python train.py --arch="vit" --model="image classifier" --dataset="simulated telescope pictures of galaxies" --train_examples=48750 --image_size=24 --crop_scale_min=0.8 --horizontal_flip=false --translate=0.12 --cutout=0.25 --targets=["winding"] --num_classes=2 --norm="layernorm" --norm_position="post" --hidden_act="geglu" --mlp_ratio=3 --head_dim=64 --fused_qkv=false --bias="all" --qk_norm=false --parallel_block=false --inner_norm=false --moe="top_k" --num_experts=32 --moe_every=2 --expert_mlp_ratio=1 --experts_per_token=1 --shared_expert=false --patch_size=[4, 4] --conv_stem=false --layers=6 --width=128 --positions="learned" --pooling="mean" --label_smoothing=0.2 --loss="cross_entropy" --residual_init="none" --optimizer="soap" --beta2=0.95 --learning_rate=0.0018 --beta1=0.95 --shampoo_beta=0.95 --eps=1e-08 --precondition_frequency=10 --max_precond_dim=512 --one_sided=false --adamw_lr_other_params=0.00073 --max_steps=12400 --batch_size=128 --epochs=32.6 --lr_schedule="wsd" --decay_fraction=0.2 --final_lr_fraction=0.05 --warmup_steps=240 --weight_decay=0.1 --adamw_weight_decay_other_params=0.05
Rows from block 3, named by matrix and row number. Rows with one number belong to one attention dimension. Each number is 200 + 40 x the weight over its row's rms, rounded and kept within 0 to 999. All counts start at 0. After the name is the row's rms in percent of the matrix's.
# q: attention query (model.blocks.3.attn.q.weight, 128x128), inputs 0-127
# k: attention key (model.blocks.3.attn.k.weight, 128x128), inputs 0-127
q.21,088,227,270,252,279,202,235,215,196,174,256,177,272,177,240,222,233,212,246,176,255,200,161,221,277,183,228,216,210,177,179,220,241,157,148,189,182,231,165,176,164,107,202,200,197,191,189,219,202,219,161,178,215,204,176,239,116,251,166,229,221,164,181,141,197,178,247,174,200,194,147,190,172,244,208,209,187,201,184,261,226,227,199,253,136,113,272,180,225,176,234,149,232,263,149,212,269,157,242,229,252,231,180,84,205,197,196,159,251,165,229,195,297,161,232,277,193,213,268,174,184,287,176,163,165,225,211,232,225
k.21,093,187,212,162,137,198,185,226,204,215,236,156,163,245,193,143,155,255,119,211,231,154,268,170,195,232,186,234,215,276,153,211,201,166,251,167,262,208,171,225,209,185,191,153,217,304,229,172,173,320,317,206,266,204,147,187,217,249,188,169,165,237,255,194,155,241,217,247,202,224,218,246,224,190,151,224,201,189,218,141,176,193,186,209,151,211,155,209,188,187,173,240,177,160,232,177,176,223,156,122,268,196,179,225,242,236,235,252,198,290,252,212,219,184,171,225,281,212,150,153,199,129,266,231,196,201,198,199,219
q.22,104,216,245,182,173,166,175,146,255,231,199,208,262,179,237,227,207,150,195,239,145,227,198,205,173,203,96,243,208,224,154,140,185,217,149,157,245,178,187,277,197,234,219,151,147,206,234,181,182,237,172,190,165,251,218,222,187,205,194,163,182,169,166,165,199,230,175,271,83,173,164,249,194,246,258,121,180,134,185,211,226,242,226,154,214,174,242,147,98,170,245,202,185,179,156,184,191,203,209,242,148,207,244,144,185,250,197,211,252,161,138,166,227,159,183,235,145,130,206,121,226,233,193,201,244,271,183,231,125
k.22,092,181,219,180,155,170,192,240,223,87,193,145,92,241,172,205,153,221,175,231,205,230,163,227,239,234,275,232,196,181,203,186,191,143,205,238,136,218,150,145,171,196,218,204,213,262,193,181,219,242,221,254,229,186,243,191,216,229,211,142,179,166,216,196,222,213,200,201,212,217,245,130,257,187,192,130,178,136,189,161,97,206,255,148,195,257,261,250,261,190,238,164,144,272,273,144,204,232,208,169,196,174,183,215,153,196,197,213,202,181,243,206,107,245,240,216,166,163,218,173,118,162,255,224,248,125,193,178,207
q.23,102,212,176,224,255,246,159,166,169,205,250,238,165,146,113,262,161,180,218,199,227,284,250,142,190,176,182,205,213,152,124,166,164,164,141,251,163,122,148,158,212,194,208,280,131,184,184,172,168,212,196,239,208,243,218,244,249,187,235,209,206,181,179,180,197,204,243,219,160,257,148,207,223,272,162,240,173,138,209,262,227,201,150,211,257,169,266,140,184,204,258,187,156,272,267,180,185,195,185,219,234,172,187,278,233,196,235,256,237,162,267,231,194,77,208,211,210,198,203,168,242,230,201,236,222,216,198,197,163
k.23,088,195,192,187,186,154,155,192,186,181,183,205,234,210,207,195,181,238,204,264,220,178,181,261,184,213,221,165,203,146,236,242,215,251,264,119,273,133,248,275,169,178,139,227,189,173,187,147,201,192,179,145,133,163,220,180,188,284,204,207,236,210,270,242,260,207,171,213,190,227,185,164,205,169,200,164,196,183,310,210,183,142,245,199,186,178,190,228,185,188,210,191,144,132,196,211,291,230,219,184,183,181,225,151,124,291,199,201,202,219,167,205,246,238,198,171,246,229,219,203,138,234,256,145,264,49,195,191,212
q.24,125,219,111,129,214,138,169,148,223,221,214,250,288,184,227,221,219,260,162,170,141,203,232,187,191,207,139,156,198,201,228,239,264,279,142,165,191,183,280,276,256,179,190,159,206,188,223,182,197,222,177,207,243,201,187,248,165,229,229,203,110,206,176,187,164,178,165,206,196,164,177,196,205,191,240,134,186,176,178,168,253,197,219,169,207,101,187,132,190,141,208,178,227,219,133,217,174,218,183,216,196,219,150,128,143,181,168,214,194,245,142,193,213,222,183,201,196,136,183,57,209,189,218,196,184,201,203,255,104
k.24,115,173,295,215,155,243,212,211,124,196,233,151,200,206,195,208,208,213,155,244,207,172,208,289,186,193,230,237,173,184,252,278,211,143,243,243,179,282,180,175,229,187,258,198,177,255,141,233,196,188,203,238,264,218,218,246,291,177,157,171,160,170,175,209,188,182,132,165,246,262,223,198,198,212,130,239,213,179,190,188,171,207,250,219,169,246,205,266,273,229,245,201,152,253,178,186,155,196,182,145,247,166,213,238,151,197,120,225,198,125,222,169,177,179,249,221,189,179,278,170,178,221,240,260,306,207,244,156,208
q.25,086,268,127,196,144,168,171,262,206,220,193,209,190,227,244,173,179,224,205,202,239,168,223,224,179,191,134,256,173,274,224,257,266,194,152,199,185,149,164,241,239,225,142,197,151,207,161,206,258,177,206,277,238,211,200,183,300,208,225,163,177,213,190,238,182,202,191,175,233,176,195,162,220,183,141,163,221,158,257,115,146,144,164,161,245,175,189,296,266,217,183,245,209,163,270,174,233,111,224,244,216,150,161,259,161,111,169,245,258,206,203,194,215,190,202,186,233,274,187,234,175,186,158,209,243,138,178,224,215
k.25,081,199,145,256,191,220,155,214,161,180,181,223,156,242,113,151,209,189,169,242,193,151,176,184,246,196,210,103,227,120,229,194,154,211,166,108,243,210,257,122,180,223,221,203,150,202,215,182,216,192,207,178,219,195,284,202,185,138,220,183,232,129,200,167,187,159,89,185,158,257,144,208,251,206,161,263,246,191,204,220,215,240,227,155,211,196,192,201,196,189,194,196,207,139,154,206,226,127,140,147,166,229,157,238,178,171,142,224,185,130,92,265,193,206,165,218,163,209,145,217,238,287,198,215,194,197,166,179,198
q.26,098,169,289,268,186,160,202,197,162,144,163,170,180,182,172,212,203,175,198,159,210,148,169,216,200,176,132,294,187,221,133,168,160,238,192,205,132,174,179,192,181,179,227,158,218,273,161,180,204,246,193,239,119,216,162,204,212,167,223,147,185,58,189,170,197,222,193,187,169,275,195,186,197,166,196,181,160,267,102,210,244,161,201,242,160,186,165,208,190,247,218,129,151,224,175,213,110,143,182,150,164,198,157,155,202,189,243,183,115,148,182,192,200,209,189,270,143,220,225,213,217,214,130,178,165,183,231,247,202
k.26,112,292,152,195,211,238,191,160,260,294,205,220,175,278,189,184,202,186,199,149,164,163,252,222,200,198,215,248,199,201,187,175,199,158,226,250,192,174,144,158,168,229,227,200,212,154,157,143,193,195,227,185,126,234,155,151,121,145,167,292,200,184,173,212,211,223,262,100,215,260,219,209,175,159,227,176,194,217,230,158,162,194,230,171,212,122,223,218,191,186,189,197,170,211,214,182,199,215,170,169,177,133,153,211,314,210,184,212,209,220,293,259,173,198,141,205,225,238,159,288,113,222,211,174,208,216,149,150,256
q.27,100,198,236,201,243,179,201,265,245,285,203,188,249,136,241,226,276,235,202,218,226,199,254,259,173,128,130,238,189,212,212,201,224,236,90,213,162,205,147,250,172,170,215,174,147,192,197,147,163,191,168,168,187,213,139,214,233,236,166,173,190,349,216,241,182,218,132,187,190,227,149,212,181,243,191,203,189,224,265,228,232,208,182,186,214,191,216,214,220,174,191,184,200,249,167,181,167,240,258,205,204,246,246,146,217,253,171,238,228,151,203,189,201,137,180,255,250,252,186,159,240,248,205,263,209,225,161,218,79
k.27,102,260,233,172,203,212,133,182,146,105,208,197,203,294,194,172,160,244,191,189,227,181,196,229,221,244,243,238,247,191,259,228,210,205,221,169,199,238,186,211,231,179,276,206,201,254,293,224,286,170,180,223,229,215,233,255,208,263,191,145,140,163,201,234,241,209,203,189,186,296,252,169,307,150,160,241,197,245,277,183,150,239,219,203,147,181,195,267,216,209,259,219,236,228,187,169,205,204,175,173,212,239,172,243,176,249,208,178,210,264,191,198,230,277,264,257,236,199,172,180,179,121,232,220,209,170,187,140,235
q.28,094,197,101,134,180,207,110,217,202,225,184,190,136,249,208,149,151,191,132,163,166,196,152,215,272,212,216,105,211,247,152,163,214,172,219,174,199,210,211,232,211,163,213,204,218,236,195,193,187,225,214,225,178,160,251,160,190,281,219,233,286,192,225,208,223,199,202,246,213,142,268,215,185,147,145,154,167,171,206,199,226,193,241,169,266,163,247,244,214,189,284,167,188,164,299,146,233,227,191,153,194,255,206,222,190,145,233,227,132,274,102,202,204,225,173,215,251,223,192,206,221,202,175,192,254,182,196,186,294
k.28,094,148,224,275,181,261,250,172,235,196,260,251,208,117,130,263,300,228,211,237,212,231,184,182,152,170,135,219,157,238,233,212,257,190,216,242,218,192,260,194,202,233,213,187,247,221,235,255,188,295,176,193,208,186,202,238,206,160,229,187,233,179,121,233,193,147,199,156,196,207,189,210,211,276,239,161,226,185,214,237,165,208,236,149,285,242,193,172,226,189,207,121,217,171,130,230,215,169,161,224,121,174,223,261,208,159,210,190,182,96,242,227,200,260,188,179,188,238,176,163,301,219,259,219,220,203,207,183,189
q.29,092,238,238,229,271,229,183,212,238,168,244,228,199,194,221,286,204,196,199,186,205,201,215,237,174,142,184,136,239,243,222,155,190,180,203,198,116,258,172,238,225,182,175,201,219,204,159,217,231,159,176,233,197,267,137,130,232,194,274,265,198,171,208,235,245,175,223,239,184,280,183,307,125,172,181,186,239,185,238,170,275,240,189,290,174,170,214,196,220,281,233,159,209,237,180,223,190,222,158,217,239,247,114,168,217,191,173,254,232,123,219,191,150,279,161,259,205,228,285,209,222,217,189,257,188,205,204,221,163
k.29,100,205,188,177,208,224,181,283,159,186,180,179,159,173,137,146,213,269,148,185,171,157,228,179,210,247,222,303,248,194,159,221,206,136,180,137,179,231,165,125,162,145,201,151,246,218,186,160,157,202,165,152,112,188,268,259,250,236,129,176,182,198,150,143,185,210,140,211,236,267,174,150,234,190,194,239,148,191,166,124,146,195,242,159,173,178,201,225,194,236,230,174,147,157,234,166,182,247,201,98,209,233,244,225,160,150,236,205,163,191,179,201,226,206,187,170,184,247,140,212,208,151,257,180,259,178,172,199,256
q.30,090,147,150,147,231,196,113,148,206,227,228,174,207,232,198,238,196,198,140,173,207,172,269,172,214,199,142,108,187,229,203,150,156,222,228,217,172,196,199,184,198,157,211,138,176,207,174,174,293,209,221,178,233,185,172,194,183,147,234,213,177,178,253,261,124,185,170,130,134,206,200,170,165,189,172,275,164,219,260,223,183,241,182,209,245,226,225,210,94,195,165,145,174,115,135,191,217,207,186,189,185,154,149,206,234,230,257,177,215,242,165,232,209,257,231,216,223,184,185,210,258,117,203,133,136,164,102,148,221
k.30,092,263,272,291,198,188,202,248,172,196,263,137,203,119,207,257,244,197,189,151,164,220,188,217,175,214,138,208,199,210,174,199,208,108,198,240,112,213,216,148,229,228,251,293,197,126,189,210,190,211,183,211,150,213,276,207,182,249,232,210,186,227,214,174,278,207,203,210,206,223,182,114,246,224,266,154,194,178,173,218,242,118,230,255,209,176,174,188,214,219,174,170,184,171,215,198,151,215,246,180,158,313,190,178,211,153,178,246,140,159,213,207,148,314,219,197,155,278,225,187,208,217,215,221,206,211,217,189,189
q.31,095,226,179,229,238,232,170,231,225,207,217,189,146,226,218,160,155,220,244,251,268,198,206,138,79,204,281,110,212,146,129,162,174,141,252,218,228,213,136,137,157,188,199,180,220,172,152,203,223,194,297,105,171,239,238,154,192,171,215,201,236,206,186,196,190,228,284,278,167,215,234,161,186,218,146,249,139,198,227,166,211,233,178,263,183,227,208,163,184,204,186,198,174,185,199,222,198,167,181,146,231,155,133,216,267,218,224,222,199,212,207,255,230,246,170,223,199,290,196,215,192,137,153,168,211,199,162,163,269
k.31,094,138,235,216,216,168,107,196,187,213,176,179,263,94,205,175,268,195,230,213,228,204,179,198,185,181,113,219,211,136,202,166,254,148,173,178,217,193,205,216,193,157,145,210,170,134,198,134,206,204,156,133,122,196,161,139,153,184,193,239,205,236,236,175,122,142,216,224,181,132,146,202,250,206,237,190,148,210,226,214,169,112,210,185,199,134,198,177,164,146,168,243,212,136,255,181,175,242,189,281,194,211,209,206,195,155,263,126,111,146,170,185,225,209,241,222,225,229,174,236,249,223,233,170,209,215,228,265,178
q.32,104,268,259,144,162,199,209,211,227,278,216,269,253,230,267,177,182,211,196,156,168,204,251,245,190,218,168,190,245,200,281,169,164,328,152,180,200,172,170,207,172,210,185,164,148,235,235,208,221,252,212,227,189,192,128,162,142,297,172,200,159,260,159,183,171,289,149,121,183,212,198,278,185,216,183,223,203,147,223,237,214,176,214,258,146,222,185,202,168,208,235,219,233,289,172,162,213,145,172,168,225,161,251,129,176,249,159,205,172,193,232,165,220,191,209,227,172,162,159,228,206,256,203,231,227,191,258,197,153
k.32,092,202,177,203,184,196,141,199,193,131,207,158,135,250,151,221,158,262,277,213,182,80,163,226,219,269,170,193,185,145,191,267,220,135,206,224,193,173,167,167,188,181,252,197,212,277,237,190,247,198,209,233,251,268,200,178,201,121,167,116,165,141,221,235,241,133,192,258,185,213,207,158,171,210,170,195,157,213,177,129,152,196,221,177,169,201,165,218,279,226,201,225,197,193,185,182,180,222,227,274,219,155,120,223,242,159,269,237,155,140,158,196,105,174,233,175,195,190,199,197,223,128,200,174,238,197,200,159,238
q.33,117,207,241,192,184,244,287,245,290,265,193,226,179,223,247,113,239,237,151,273,257,217,260,155,235,246,137,258,183,174,239,227,231,248,160,213,248,186,150,220,156,193,231,211,180,221,286,149,273,278,204,291,189,189,211,208,210,212,179,290,130,162,203,257,173,231,228,190,209,187,171,193,156,289,170,271,225,230,209,209,238,224,223,162,199,210,207,237,183,206,255,263,209,221,191,212,175,160,156,200,206,168,208,250,215,211,203,255,194,200,220,255,233,210,135,175,166,173,226,255,225,229,205,258,163,204,230,194,148
k.33,111,179,231,209,133,197,186,217,158,231,208,202,139,167,154,191,265,178,256,202,179,233,139,201,304,172,181,203,259,101,148,165,214,137,264,174,240,197,163,146,185,280,240,208,163,228,221,165,252,129,286,144,231,236,264,205,243,167,204,133,265,151,280,207,289,179,258,233,182,238,149,165,223,190,152,151,232,218,181,172,202,177,242,191,174,178,205,189,238,201,234,229,213,222,194,221,268,227,198,205,155,195,176,227,229,230,183,208,192,245,183,224,156,180,238,175,168,290,234,223,130,168,173,189,209,212,178,197,144
q.34,105,192,229,173,156,249,209,198,128,263,217,196,187,101,199,183,170,257,151,154,153,172,197,212,205,217,209,229,202,135,215,288,170,282,136,164,208,228,223,151,141,213,198,196,176,241,244,172,147,198,158,204,204,143,174,160,209,152,150,226,124,203,180,241,188,242,221,166,175,213,136,186,208,138,166,167,193,138,190,199,187,157,194,186,159,276,209,210,156,196,137,222,143,238,129,236,274,201,225,187,180,181,149,164,213,127,189,247,149,178,244,175,179,141,188,220,150,102,165,189,226,296,222,220,182,188,209,187,131
k.34,096,289,205,201,125,276,161,178,246,227,206,219,223,239,217,237,230,202,307,238,213,199,178,221,179,304,213,239,220,206,181,223,177,212,280,202,255,205,151,234,206,279,209,166,169,216,204,239,183,180,212,281,264,213,256,244,250,249,232,229,207,290,222,195,221,242,207,255,184,249,253,161,205,200,234,294,200,276,232,205,224,194,235,205,163,228,156,195,193,221,262,199,190,224,199,208,179,259,205,265,211,128,179,182,217,266,194,278,282,203,139,215,156,172,161,196,214,221,216,228,179,169,172,133,249,204,194,197,205
q.35,095,190,159,203,252,202,192,193,182,198,197,231,235,229,126,141,173,195,246,201,157,202,182,208,286,192,220,276,159,131,205,262,247,196,258,157,238,201,300,135,228,208,188,203,273,247,205,150,158,158,155,153,205,159,249,188,195,242,155,182,206,222,284,229,189,213,234,142,200,253,271,154,246,171,210,195,187,157,107,186,172,202,163,198,198,258,251,199,246,174,209,233,209,234,143,250,235,252,205,96,220,213,212,185,142,112,180,161,184,259,272,193,172,160,210,217,209,180,180,164,179,165,187,213,183,219,164,178,272
k.35,095,147,221,185,166,175,224,162,227,230,208,192,227,217,194,260,203,161,216,124,243,211,233,194,90,200,205,181,164,242,182,186,208,257,235,260,185,194,174,282,259,170,200,145,162,150,150,233,206,219,156,244,239,212,138,228,173,142,207,275,206,259,123,210,203,202,191,213,208,198,208,214,231,159,242,251,226,209,219,208,207,240,170,184,212,154,137,258,216,212,186,209,186,165,137,178,146,100,130,280,268,87,178,155,212,278,226,181,186,218,175,167,185,144,181,217,183,108,225,165,212,244,213,191,166,148,192,179,228
q.36,101,225,179,243,187,148,207,179,183,244,189,195,185,220,165,156,224,197,206,205,139,189,137,116,186,235,212,242,191,179,216,220,161,136,253,159,202,222,213,160,228,200,185,251,252,257,189,228,140,219,265,171,231,235,251,235,218,154,298,154,273,185,200,224,179,289,155,207,234,180,195,162,265,183,261,148,222,167,163,211,236,210,225,262,249,249,269,154,208,271,177,200,191,201,238,234,235,240,170,86,187,225,228,205,144,196,213,213,176,202,208,219,201,228,289,101,150,259,246,236,167,224,170,246,206,136,202,176,201
k.36,101,162,229,187,258,206,232,159,261,190,206,248,247,171,244,296,188,191,217,144,221,204,204,243,227,166,226,210,217,221,158,208,289,246,198,245,183,213,224,239,224,227,189,166,213,133,165,234,227,204,179,225,202,208,189,266,149,243,129,297,223,271,148,192,115,182,216,180,174,166,225,245,197,276,193,249,170,239,236,284,173,262,180,159,159,98,259,185,191,230,238,218,269,219,171,151,240,208,209,244,273,160,178,184,182,224,248,181,191,217,196,164,288,229,189,171,187,154,194,172,237,247,178,177,266,201,207,236,248
q.37,089,246,205,187,209,280,220,218,195,131,201,213,223,165,247,144,176,296,206,172,193,222,244,248,233,179,277,235,240,136,205,221,189,235,214,228,161,236,245,177,158,152,203,228,135,195,261,179,224,175,193,226,264,217,191,159,248,226,200,196,138,204,108,248,225,226,250,225,211,210,232,259,162,222,192,250,175,210,280,233,220,211,261,206,202,169,195,201,154,272,136,219,233,152,153,215,210,125,168,193,98,214,157,216,126,228,150,242,218,182,224,191,139,240,178,175,230,148,195,242,192,189,307,174,222,186,207,250,149
k.37,095,196,200,156,165,133,218,192,206,242,149,188,236,181,130,159,203,172,175,214,173,144,215,159,131,217,184,249,195,151,154,237,226,178,143,109,159,154,222,201,219,239,161,161,184,234,105,210,141,175,217,199,206,245,177,173,259,216,204,117,219,201,213,188,155,163,129,152,129,182,183,197,170,199,202,229,217,289,127,215,218,184,159,271,122,198,177,181,177,170,185,191,230,198,265,205,185,195,231,240,248,220,184,159,190,202,133,198,236,182,206,183,174,139,242,104,114,174,263,210,142,161,102,220,177,236,187,199,202
q.38,098,187,243,185,151,162,195,151,160,238,233,154,346,124,192,235,272,254,196,135,146,184,141,183,234,158,145,237,177,198,242,241,178,291,254,160,199,174,220,214,173,215,208,178,224,168,174,179,200,195,205,181,172,234,151,219,195,162,216,159,186,224,164,194,219,246,158,170,226,188,225,183,178,220,248,120,233,161,108,197,236,216,187,218,180,230,164,212,202,211,179,194,148,231,173,196,263,221,228,207,167,155,187,206,79,273,173,212,195,258,189,159,171,248,204,220,168,149,262,179,193,213,97,188,223,198,235,220,127
k.38,086,196,195,299,225,254,223,137,280,242,168,219,167,275,167,224,201,247,217,182,175,195,211,207,230,250,227,159,194,184,142,262,194,158,173,197,206,206,232,190,192,221,302,208,175,222,183,289,216,239,194,238,218,189,250,202,211,220,163,205,104,173,159,113,168,221,267,184,181,238,171,180,227,196,198,256,243,170,197,156,219,236,187,110,150,203,235,249,198,255,186,186,166,254,179,111,221,203,218,171,265,209,187,133,245,114,273,202,218,219,195,207,178,190,286,163,187,140,255,169,198,161,201,229,228,149,225,216,236
q.39,100,269,131,167,193,149,173,238,142,258,235,162,223,210,247,195,210,167,229,183,272,215,242,255,159,210,273,215,209,238,222,243,164,188,169,233,171,243,192,253,168,233,189,157,238,166,125,193,194,194,255,207,171,205,186,151,167,244,174,176,236,173,271,149,235,209,201,155,241,183,187,192,249,174,156,191,154,180,294,245,141,180,186,235,223,223,222,216,270,182,226,96,215,196,172,250,299,207,230,191,191,254,143,172,168,164,160,177,217,207,224,222,182,234,215,163,316,258,192,210,186,162,188,87,237,207,199,187,201
k.39,111,219,215,229,211,252,174,174,192,216,214,198,215,160,208,171,172,201,150,165,214,136,238,182,158,154,170,133,208,228,299,204,254,194,158,218,203,233,237,176,236,226,241,190,180,245,246,238,202,210,120,264,227,184,179,158,172,218,238,325,185,197,176,227,170,168,165,234,196,245,207,260,203,218,241,276,180,160,291,251,209,244,224,165,188,284,161,183,161,153,218,222,237,215,196,149,143,130,191,213,166,232,187,212,248,191,232,160,126,103,232,244,192,224,205,241,169,218,135,160,286,216,214,217,209,214,201,196,299
q.40,093,164,170,150,218,190,248,151,209,189,174,242,216,163,224,237,176,148,213,192,196,159,126,175,218,228,162,161,180,167,100,145,241,171,222,131,176,147,217,212,240,216,193,169,168,200,125,179,222,255,190,202,177,244,223,223,125,251,157,188,179,192,207,239,218,205,187,193,188,229,296,244,175,164,202,194,124,201,124,236,260,204,169,264,149,185,211,216,172,151,147,146,203,138,187,221,156,246,208,97,184,207,178,174,168,182,248,188,202,167,227,182,205,107,208,178,181,195,105,140,189,212,198,222,95,241,211,196,286
k.40,093,168,178,191,166,139,102,227,197,201,240,174,167,243,203,276,254,187,162,177,176,219,245,299,159,212,194,265,220,209,192,204,141,192,150,211,154,239,205,206,199,236,209,185,207,153,141,196,166,240,151,163,137,186,178,173,178,159,184,233,188,254,127,183,230,197,210,208,243,156,198,177,217,185,165,137,170,209,279,213,127,143,177,282,190,194,253,238,201,198,195,214,148,249,189,198,137,144,176,184,234,174,159,231,211,248,162,180,190,187,181,117,207,187,114,246,225,112,273,174,202,242,198,259,218,219,253,259,279
q.41,094,248,212,176,235,230,210,151,276,213,283,248,190,201,187,224,192,237,192,303,212,182,195,147,222,138,192,228,233,225,124,196,174,159,248,185,212,279,133,211,207,179,205,205,194,250,229,267,153,267,197,232,258,247,167,222,213,218,215,242,211,203,159,235,218,169,144,183,171,184,161,214,227,204,190,171,251,223,253,205,224,223,241,228,148,216,223,331,178,219,269,202,203,234,279,198,258,176,196,236,217,249,326,254,185,219,217,194,228,181,241,236,183,165,231,215,160,202,255,219,232,127,217,201,176,183,265,139,231
k.41,089,226,178,209,205,272,265,202,181,166,186,174,241,123,216,191,120,187,192,205,148,223,218,179,255,206,223,204,230,280,256,226,199,178,211,189,228,146,184,154,193,207,196,235,230,224,155,248,229,217,228,185,134,270,240,181,225,257,253,173,274,185,198,208,273,245,262,201,259,194,252,231,225,285,194,132,180,234,234,207,124,236,180,185,196,180,212,161,149,283,213,214,179,226,142,150,198,302,263,197,159,152,181,252,255,177,247,176,190,225,219,173,202,231,226,178,230,254,171,215,183,212,281,169,205,226,165,305,203
q.42,112,152,196,190,179,178,115,164,213,159,232,221,196,189,195,186,204,183,239,165,207,256,129,140,215,143,175,280,239,254,221,250,129,224,151,177,195,157,242,211,214,189,251,178,175,147,218,154,227,230,177,241,219,176,150,182,167,235,218,217,210,223,203,196,163,269,197,214,153,158,129,195,210,221,172,227,175,169,268,159,136,206,153,161,201,201,323,189,242,223,213,310,196,190,172,108,218,258,208,196,198,167,274,207,149,207,225,195,198,231,168,251,142,120,238,245,186,134,139,186,161,204,192,215,260,192,142,249,202
k.42,110,292,184,219,195,152,313,180,193,221,226,196,257,287,151,250,206,257,186,155,247,166,177,256,177,299,224,69,162,240,241,266,225,197,191,200,181,191,156,196,184,234,176,216,216,192,211,260,195,221,184,224,255,261,176,202,220,231,226,181,249,121,220,173,218,161,220,215,257,250,198,192,193,193,198,242,170,135,236,236,152,231,221,173,233,232,140,237,233,119,276,203,211,179,182,218,244,200,140,231,241,210,154,164,191,184,234,278,233,234,218,150,174,261,244,216,159,204,232,179,178,227,196,222,180,187,179,188,152
q.43,106,189,289,136,209,227,169,182,168,159,185,264,203,175,217,285,146,155,200,203,192,196,194,204,245,256,169,137,153,212,186,161,203,214,222,206,157,172,174,220,275,210,188,158,197,174,204,228,174,276,219,252,183,138,269,197,165,152,153,254,132,184,154,216,170,185,213,170,207,269,263,191,145,248,112,179,250,161,161,265,202,258,252,249,157,253,156,209,166,184,230,178,191,228,273,124,242,194,241,187,228,248,199,197,197,272,163,127,216,213,204,155,203,98,194,207,197,208,190,200,229,161,211,206,193,181,181,149,122
k.43,113,187,114,198,134,173,230,185,225,133,205,199,164,241,171,158,206,186,184,184,173,252,220,249,148,161,204,97,241,161,171,191,146,145,169,220,122,190,241,138,196,177,211,219,202,191,258,191,188,203,196,133,205,182,238,175,222,168,202,145,140,147,197,185,220,259,209,178,193,142,174,190,181,243,249,168,201,129,262,116,233,167,239,178,262,159,186,242,171,239,147,218,203,224,113,190,173,206,205,197,166,154,222,209,130,186,142,297,240,266,205,196,228,258,230,247,189,234,269,126,170,195,195,178,177,129,181,176,241
q.44,116,134,207,129,119,182,250,144,189,287,184,188,262,136,251,223,252,145,178,169,155,157,277,213,257,230,73,182,184,262,234,182,246,278,129,194,235,167,238,236,246,207,196,175,176,204,193,186,246,223,169,190,149,191,128,151,216,189,195,174,208,252,236,192,269,216,174,168,166,214,203,222,207,131,228,183,173,218,194,202,181,165,208,192,181,237,197,149,211,174,240,215,160,190,169,214,127,236,198,155,130,238,193,178,210,234,163,188,163,232,180,153,258,203,182,202,191,184,150,143,168,257,240,221,201,167,151,258,122
k.44,112,218,207,200,142,230,161,163,216,174,192,230,120,208,111,200,251,199,214,164,226,177,151,222,196,208,272,203,206,158,198,206,255,182,238,248,127,266,231,168,157,212,282,167,202,204,269,241,200,179,207,254,243,148,219,245,171,161,223,192,59,148,142,173,237,201,143,248,177,226,212,148,217,171,190,184,259,146,166,174,254,207,238,152,154,220,149,247,273,219,238,172,221,268,192,200,228,204,222,200,190,176,204,220,132,196,153,147,193,163,219,175,133,200,202,222,162,172,242,206,177,144,191,190,197,215,215,151,313
q.45,103,172,197,216,187,167,236,216,183,121,236,208,197,176,242,193,186,159,150,190,213,186,161,194,212,215,148,149,183,185,184,155,209,188,175,222,153,250,114,160,192,178,139,265,150,212,269,212,178,205,200,200,143,152,221,193,137,239,95,161,197,105,147,210,200,154,221,119,185,164,258,247,196,105,206,164,187,162,148,188,151,217,166,212,109,170,134,159,147,160,165,145,154,145,210,221,249,212,189,152,201,192,143,194,191,159,215,146,199,165,174,160,222,278,132,209,154,264,190,212,215,244,211,216,151,231,207,172,247
k.45,106,198,212,173,216,235,189,199,209,175,168,207,174,233,218,151,201,154,231,221,171,166,224,169,143,171,187,270,215,220,188,148,187,121,256,178,200,159,194,146,180,285,216,131,238,209,162,169,161,323,235,173,160,193,200,206,208,123,259,193,231,243,156,254,170,197,181,262,180,151,204,218,257,221,146,159,161,216,234,143,203,197,237,289,218,252,224,218,191,244,99,180,134,175,197,202,180,162,183,243,107,203,181,257,279,244,188,185,237,157,186,184,254,155,157,188,235,220,191,154,266,161,220,212,211,266,260,214,186
q.46,106,217,92,254,178,184,252,178,188,219,163,220,301,151,220,199,169,187,168,206,162,207,182,168,184,178,203,229,183,202,256,195,260,184,226,173,146,211,254,213,200,209,226,215,186,216,197,215,168,123,226,215,219,234,226,189,233,188,218,179,281,255,265,155,225,196,223,216,215,209,240,188,244,169,275,110,169,188,71,181,254,136,168,175,209,131,192,169,272,196,240,188,175,225,205,306,149,281,217,130,153,245,212,161,219,177,252,204,180,198,237,228,231,217,145,261,221,199,213,190,130,178,208,259,206,216,188,239,231
k.46,098,231,217,224,187,224,131,186,177,218,250,193,167,208,226,188,220,228,143,240,224,163,224,225,157,164,216,343,208,195,203,177,184,234,233,225,249,246,215,237,165,185,162,115,191,186,154,194,181,218,160,191,153,181,213,220,130,188,202,251,182,259,127,144,150,187,193,163,201,212,232,226,257,152,101,204,254,208,246,146,142,296,165,197,171,224,263,231,235,193,180,194,250,203,165,198,220,138,157,212,275,136,266,192,192,203,199,121,215,207,236,166,171,148,185,232,298,153,225,209,180,265,167,208,207,167,164,171,219